Weights of a small image classifier: activation squared_relu, patch size [2, 2].
Rows from block 2 of a small image classifier, named by matrix and row number. Rows with one number belong to one neuron. Each number is 500 + 50 x the weight over its row's rms, rounded and kept within 0 to 999. All counts start at 0. Numbers have three digits each.
After each neuron's rows are labels from the 100 images, of 14848, where the neuron reaches its highest value: "strongest on" is what is common among them. Only what is clearly more common there than usual is listed. The data: drawn branching plants. In brackets: how many of the 100.
# fc1: MLP up (model.blocks.2.mlp.fc1.weight, 640x160), inputs 0-159
# fc2: MLP down (model.blocks.2.mlp.fc2.weight, 160x640, transposed), outputs 0-159

fc1.186:557499461555383574488497347452471555573531465535410534578497517459482550498460486414473463514467451464470522517476492606466537472342499578571506546533444550467528484504487544424487527561530535502511508483517531550524519411539547460457473548548599432486564427556520539571600505450491430532468581450496503571500478511527605492530431506488418500477451465434510539554494521564588540495605474613478477503501476570534555523419456525569502415497460478507469535502486467497475515419452455
fc2.186:514465578554507499453522545638465470505507566518519547470489499502442510509452466613520412430542474603519417436564559473435596530437373475541507477504568556456401503502417497534461468468577498479510545506545412487482536514505432490412464496566473485515607475519557493519555368554493455549529447441470428501469457550502589507492479531400491499507459599517527495548487486431491471458595536469583521504493509517434544510520433440445525463563545538465567506496468464543431523420590467
strongest on: wide (75); night (67); pink blossoms (46)

fc1.314:560426526527431575501467489595564499467496480559499470502554478463500558471456573495465550494551477457411547420448496409465608492527500494592572424413455479507483517480556561508541543552450507417482363561566542517539553517553505374499414499484447517535483473420522438567418495538561446512484486529491447499489531521534552485486489533500421423484447551552599479490442432500499479476594566477488504503454563466537526409467438422393513489521486389518567460447539477516572586464483495
fc2.314:445484457367451460495520563455536514584617532445522566507514428506423513479424546521471465505507489565496535416500430489495527441414452552454424447593538455530476478479424468460540606507537382533572478480525467488527591478540479488402514542445560515419514581445582518520589467456481532467584439580491472497481515403533495585538521471502553465490471539441462534468491447380525517470525413567529513499459489467557586504521388491562430485461502535463498413505482498537499523474562482
strongest on: wide (85)

fc1.409:545524505420520448429500498561550508539439563555459392515507563503510514507479631578479506565515521514524481491473544542505453515529525534545502534577529552484445431593418525455534518453525530466447472614488468462528517501542435492523455447552498575439419529653579545561528524505436508568444575579491408409493467428563539536520502568565431544459494521518510479588487574543491446521480539446561486427475513545523501446399470503492424453576447418403426473497551438530462485453517477
fc2.409:476480497473474475467455540455405480555369480559544542495553531441461527527484465554501509424506491544583512484490449485472449459402567526470557471511504496520488443464570517505394468514515541468427401509453519511535627464503577409452389407375494421473541519455455484455522596587546558559540497481525555540481485557473548473459510584448451563512506500555373467597483488473478445508567468548535545583534427526547442512470450552472468491493431531531372544528469457470521475475496464
strongest on: three-way forks (88)

fc1.581:507506506483510490401616414534516533552430572498438577412587452534449542478506545478521549521542610484481494471486446510501450424471549610532512543589401637436433511547541537435510479441483612538514546585497443486497508504521519454495515444539548512535518509478470467447472474470472569542499629524471549465407459558513569519512541559571537424506506468418543502529470526528507453477484469442539425520508423491464545455406468464491473528491484465435390433488538466526535511503458630
fc2.581:456536431522515442552467602540414496441414514566526451538465496497512442502461433501470529550405566548540524533598468561459521490566479436442498513595583420480560492534542636524471512596499616455455533555538583472473526463495514460543352507452506445451459456489562545442488511604522513528524484508477476464489549557474562460553550526412516447485438523445393472588511505519528492548501493553528587533487484395611529536512497486459557500495501568476565566479511488484487540455532432
strongest on: night (62); narrow (44)

fc1.155:489521508469507592498491492585528536493585413425478517486543437512508556351490614510502540570510478523526528480481577446463491553501555467476457499527527471448496528507417441500538456408389441510510491521407456422437493542545559535518594490545516518544501516542545519485541567374448445478531540531536430402492474485455438580443461447531447569524574539540585548418474502515575538487491624437492487554453455525401571453425476501475498513440459514520498492445508399455478506580540473
fc2.155:502501583556525475449503632456533534522509532515465535557445432509527527604509521499519542482526494420499530502471562458530495548409557478482544516487477463438413486514500487557596549475614498513453538542520548512534481465508542561531458516514521510509471497434521534491517530312449509288449473511486446503509467551471576538508430526503484472506525505466510499442527466475437548532383478500558508504548453525576621512495549510488495514417466490499516526386476387434488492558575390
strongest on: three-way forks (93)

fc1.428:520485485482525531434471448487506475581563482398502460431456393516489488500487554451480452570469467480478525419495534446496463528463527544503488522458468494443485569540414554564457510521410498458475470459528448451501522534544488528506456504494454532532520606458475489508490410456453463424494556508540549469491609554426438575545566608554540419534518564414576503497615629532575493476530478550580498552397549522484347501407485578496490454500471551479508446441505598494477582481465491
fc2.428:508552512529464440500580491485475423349432478489491522606413475464521577420494448508528601459521510491523515460513486543456484498593467530531463454438587499516494507462546492535598563491513439537482463564495486510505545588434439520507479515588493426511539503613516414512562486332482517442491463496482478608427457447562487443629464465440450511492493498522483466456555518486434510508368549537540568457462553545499514494546570540510546529449527385530492519484479443522475500463544560
strongest on: two-way forks (74); bare (64)

fc1.390:571534396524477495522439523525489463498503430458530528577462348523484465431394490562451461562465588519476583478585459503486458502388449497601463466563512519493506591432467457512465446534478477492531479439551504503455457496578492584525549487461520426460507346449589559439397479475460429570511544440494479473550557520523527482398503541430498478466453576463497477517567471532512501515490474516436553439431563586439475453590425469529540511481517442513537533445508439479466471524509440
fc2.390:541459578484488544530468495530478525405510506538425554413531524531518562514462554496561465580541474497505508464434619496524518472490498566394485477561593465557522435509467494395355561503442416446548516429523556416498481560528547476477525503449562548613483496542467567517523550608508536406529466519495488504526473487497455482544493515556448477522588482530519506480451577463469432476405505527558527501508570417494447447427502557532535555642420513445473431387537550517486536531509514
strongest on: green leaves (79)

fc1.253:464542452537520500542463575446420436480385470496537486534478412567488518471537477514462600462575482637471525482511442479479477415505442515478486553515540506461448514509516465546526409504499429434449460444537483598416456447488425541549463405523507395564467380427460516502490501453544506476495493538546396544466531574560509487503484471411503438435473461537526527375476546583505521468470529539510587592441486526577496489510522507437580605544469470521444425464476511590431507495500510
fc2.253:478552587430476620494537456551533443547518470486492514516545516548422523571540535439445534462460580512448534407522554381550527464435503437439548540471479489424535566554528528428491490499442458488452432485475527460589521585536577567585443498416454438447455545438503516535530533419474542617462488457417558479485398604519536533512459597482409453464482544600581515486433488493471488528484445542496450466537562534503465524462549423466543472459475540444550561464532518473531469438468468
strongest on: two-way forks (93); leaning right (37)

fc1.239:491471523533397458581475572563523542560489496459421558469523558572583576432580549504498501472460455477457449502520465444497444465356510547466543563534550569509477450479504493485493479538468427575465472492458519416473477475620495539583492490514476464591489573469544504504518545405514591494449424588611561455553460543508421467569569517438483645453487507496566469532490525486536568539543466528525496497470452468567414451464494436500533494584539516478492533451552513537489390500532427
fc2.239:490611462526387602475516566469443502303455436518542498579459511510463445581610443494480535444519529461489441513563456460533513451611505565501578405515488479482487493507538532539572488569501448435475575554490513475482436442522554492445506566541469510472488525515460452482564537486459495463513442538411433401482437481477491441542511356487415528488537438531407474551519390493499555433493499466522506479447460477494517490491544445569567533514504502445490506554522561502517450562517556
strongest on: three-way forks (92); autumn leaves (85)

fc1.294:443501505522482554502509546495487500493413445541577504512587425591499413483507564520545509428523400446499539479538469437575485600506474495452541504391585473510525470476515503500586547436378496432471481631521491578586516549525520448555465543527419461430517557567428481547389527483540491511495522517590497524537523455516573463445469512560453373517491446485551512439445523463426450502521511499512568507556456543542414486497523487402517506580450498527476527484521536557494592602478418
fc2.294:484466514449470509522486520545639426467573535475615468407488540420470542425516581497430495474515470481585537511462429446462504512545578599488514585478489552461492509433564472518499512538504507497513528559506447454418580497574554491555488558438538500484450500503457385575537429522463555516518547543495515552464503498566500496553595449601593534428384544526492566457555476450529564536433456427470470501547551416576511557516485400548516582556513482540512500496491528435435568462464551
strongest on: wide (78)

fc1.244:582517562517548563526431417465532486427530534604508543427524499449419549477469455529483565432437533448532437498461463460572466420549558509554484496416500496535494452437480603547524488403557562453482587508488573487463464517472555546500460526553550491503515468530488442485511461578483587558561456339508551506450441544433546555527550439534585529549449505516458450455557514523465480465635478459520434491554454518413570491566461467484540548395432516512512486426518551418516495467528527
fc2.244:528483455443516579497455547487446511483492413502484494598519516464425480457498487443548438478471450435462462582477513592428495479559482513508542493466457524480466451590471419470496509536558519457612425494453563436541513618535473460454607524507440514495542464460549488510479449545447527493460409546494542569473464530514451511506491491367456565562667440511435483571485414509465590528549509462526588444486494437491579518559538529436591496465545508406450518544525425529558512430552516
strongest on: two-way forks (70); thick trunk (63); bare (50)

fc1.54:517421558464551431390503421462546536523505629453431515559416525346500621461577440463467398513449516564604438518501443618519460489539495544439482491523487500508486507479481470517425496554539547620487487424562557510482487500479484516430549533506596538590563401478479523491619493444509507507460489437487517506600553544534453501573515440454525546463535467459531510572453551548524563540523475466474465536502453456505513505482499452518502548416541473530495530501506490423557423462472494
fc2.54:436520541499449525505437606504541469449521442486548546456598540469421545474476590550505501540475494447540575462490504459445462507496447503650536465495549537458429482400551494496484450534491465506493516487536512493512587496545500461501540553462455487455528627507557486493536438530390471509536455558502492537500493456580537537480609447400545550471392583512512490389516468462601459555422504494506512395427536461592516522543541466546550547483487473538559442455545507485435650541476536
strongest on: wide (58); drooping (37)

fc1.5:489543463487517526520506507456517458452440438508360454521492437504609512529420474456409491500442571433454473399468464421516514575478517522493498500568491481484419579459423561550507506579499486525417550396482574469485422480484514508485537389549514445534478584427557567550445584566475516518444569521586477415582505499514525520483482439527492515560507588437487502547499561530575546512523587515465562566472502571497548531513447528522529503540579445538524459406567436553478608502566501
fc2.5:469547443402444620521597423464486468574485513524513432460446531462523462478540527503545445493475437495489496479635546554573464452404506543534583485481469458525473571546458477431436474521511488499512522477517478456562484536407427490459500482404472611498528389546481490477455467526424495542484479464453547524450526552407506544456504610508409473447483453463455512544416537475515495473486498457543429432484436568457427456529542516457479393457415529467523555468485569399611447529513470
strongest on: three-way forks (95); thick trunk (65); red berries (44)

fc1.401:573449447497522540404555364489446482546534445537419511512525463440511499494501565501625439457404526471470516502563408530556473468460392464547519526441425493474509557501406571473535535440567548543526646473535441490415555467525533535482480517485573479487511498448468556501499532494507497525477499440598496498485499508424529472510487498557608508455474403385398472506464468384477561477551498522506494576616481532462497510527513471559512556528513469522380535442496496518497579521524548
fc2.401:445502517474516589489507529608451473544499506521470512514460506478495540448542406460582452470459492442466446514512557543464583402577545452573498497575589527438479524523523393411521429583572530492558468522452560539475494514477559505524557425495532548455546552496592569568534465446466454518513454460469448589504515569609528499452484523336495474514594434472366586477493507516522540473532488571482527477511446495519510548473476428473594463451455548413564446556531461545501492448521495
strongest on: wide (77); night (43)

fc1.566:513563484452516522518428477519556516416533488466450460482605485520516474504558540455628466540485443465504589539511651506541546542533546512561546460528495472480507525564461505475537504508398457546474463514486403393485507534519579515513593490517521520494497502560597396563507459479482490485554502422541419453567460517455446556460459335488504568554539575518583484392511487496532506465568559458543492544515424579438520482463471487411452434470499548512561455380501480504435471466518527
fc2.566:492413575503509504449550601458460584451505517588513510629426444517564537603513579510580438454522507479525492478490590514431491539583504443482546463506543545475498439501468515478590531478558472566492502529492571510539549509496616564574535465525519537620467464469551546461590521388469455377477418507503495522493495585491550495535470559523442480491504511516528509505505474539428504563420514585542487550532474604518575550566511513553558551434454439509534484374492453528502506469572487
strongest on: three-way forks (100)

fc1.85:435515501449487526527373443475501495492517410459428487404485547565505426473431525513596493496474515457509512469501564526524504538490452492476559458505570439522525526455435556516556400432410462519467489484434447424499490532575548541531516502511496502524592520506644519542490458508486495478484543409483592525416472577433405535524502432540465516533542571521567530470444555464528464470549500420590438524554460606419470505460470563405466504570499560451478433393609488467535542473465551
fc2.85:498418535562555440507503553385458510442440525513514523509484451495580636560443491442477434506488537410436462422470563509465442566490452459538518467493474555489549397437500536475580495502492469551488423582532499523564516566521573546543558450486498542653490452557491546502538424434522471378534513431590583566547510520387544472553463525514428515451492497476505479521450535526421484504442489560493453531543514524491595499518529550528466523451495411489512488423464543629546500501535489
strongest on: three-way forks (88); wide (44)

fc1.200:494553482485543467525487585576484524546420428537514528509470514404514519432510502493528494542499517413524587525439614539454515497504552471467612590476431496489483426469543462549575508497460458535574483489559539399520550468525533510563551435426470577555441547509567472485451482467546544579511586540580454421539424581497442487570484464579450466409479493506660463528481503515579539546474553515562470489514419501546519500486502498406576466415457568479587503539512447498440433526521456
fc2.200:515472578518428565472479562529490571486541509564458553571437491534519481648463538582504440411480449512509484538588489476513459441582512418545601474515479583548530551527433534458423493457509421481473437512478488502470547495448548575543513491546444536407503446452492504584548514513479497552476480528487552486523471584482512413545556499587439559536430424485499479551544503528465505556401570484511480589536474514492538565503385602491570529474398523505445468428507477465518556427575604
strongest on: three-way forks (98); bare (43)

fc1.570:556469551484510462457476494567517497518434583423539488507491637500515517532534568461481501427505441502447497518538474456594570631409460592530541523509604435419440526533507458539537526561554559547482566517484528507559541535536482380519455538494498518552544494465525458491467494500496539433514515533513407572433545516523541535477433445544465411566536564492536541496502398500452401416543491442529558488440550542535451481525566508551530510474526505527500628427537508533414566367549486
fc2.570:486465429500544447457466427395495587558534598531462423505504442485496467458532574453506479557410527501515487567518422529495427560473479472505580415520430572496520552541434466514557531475570479539518505532384451492459501504417478580509466493469482502593456510432498547444523452453503562424503519460418527542478514614480455528489538532555556525492533560466621568590525533504530452488414511485539533527506455573498361504537504466444487413489482560591484475465432540452478470422441603
strongest on: green leaves (39)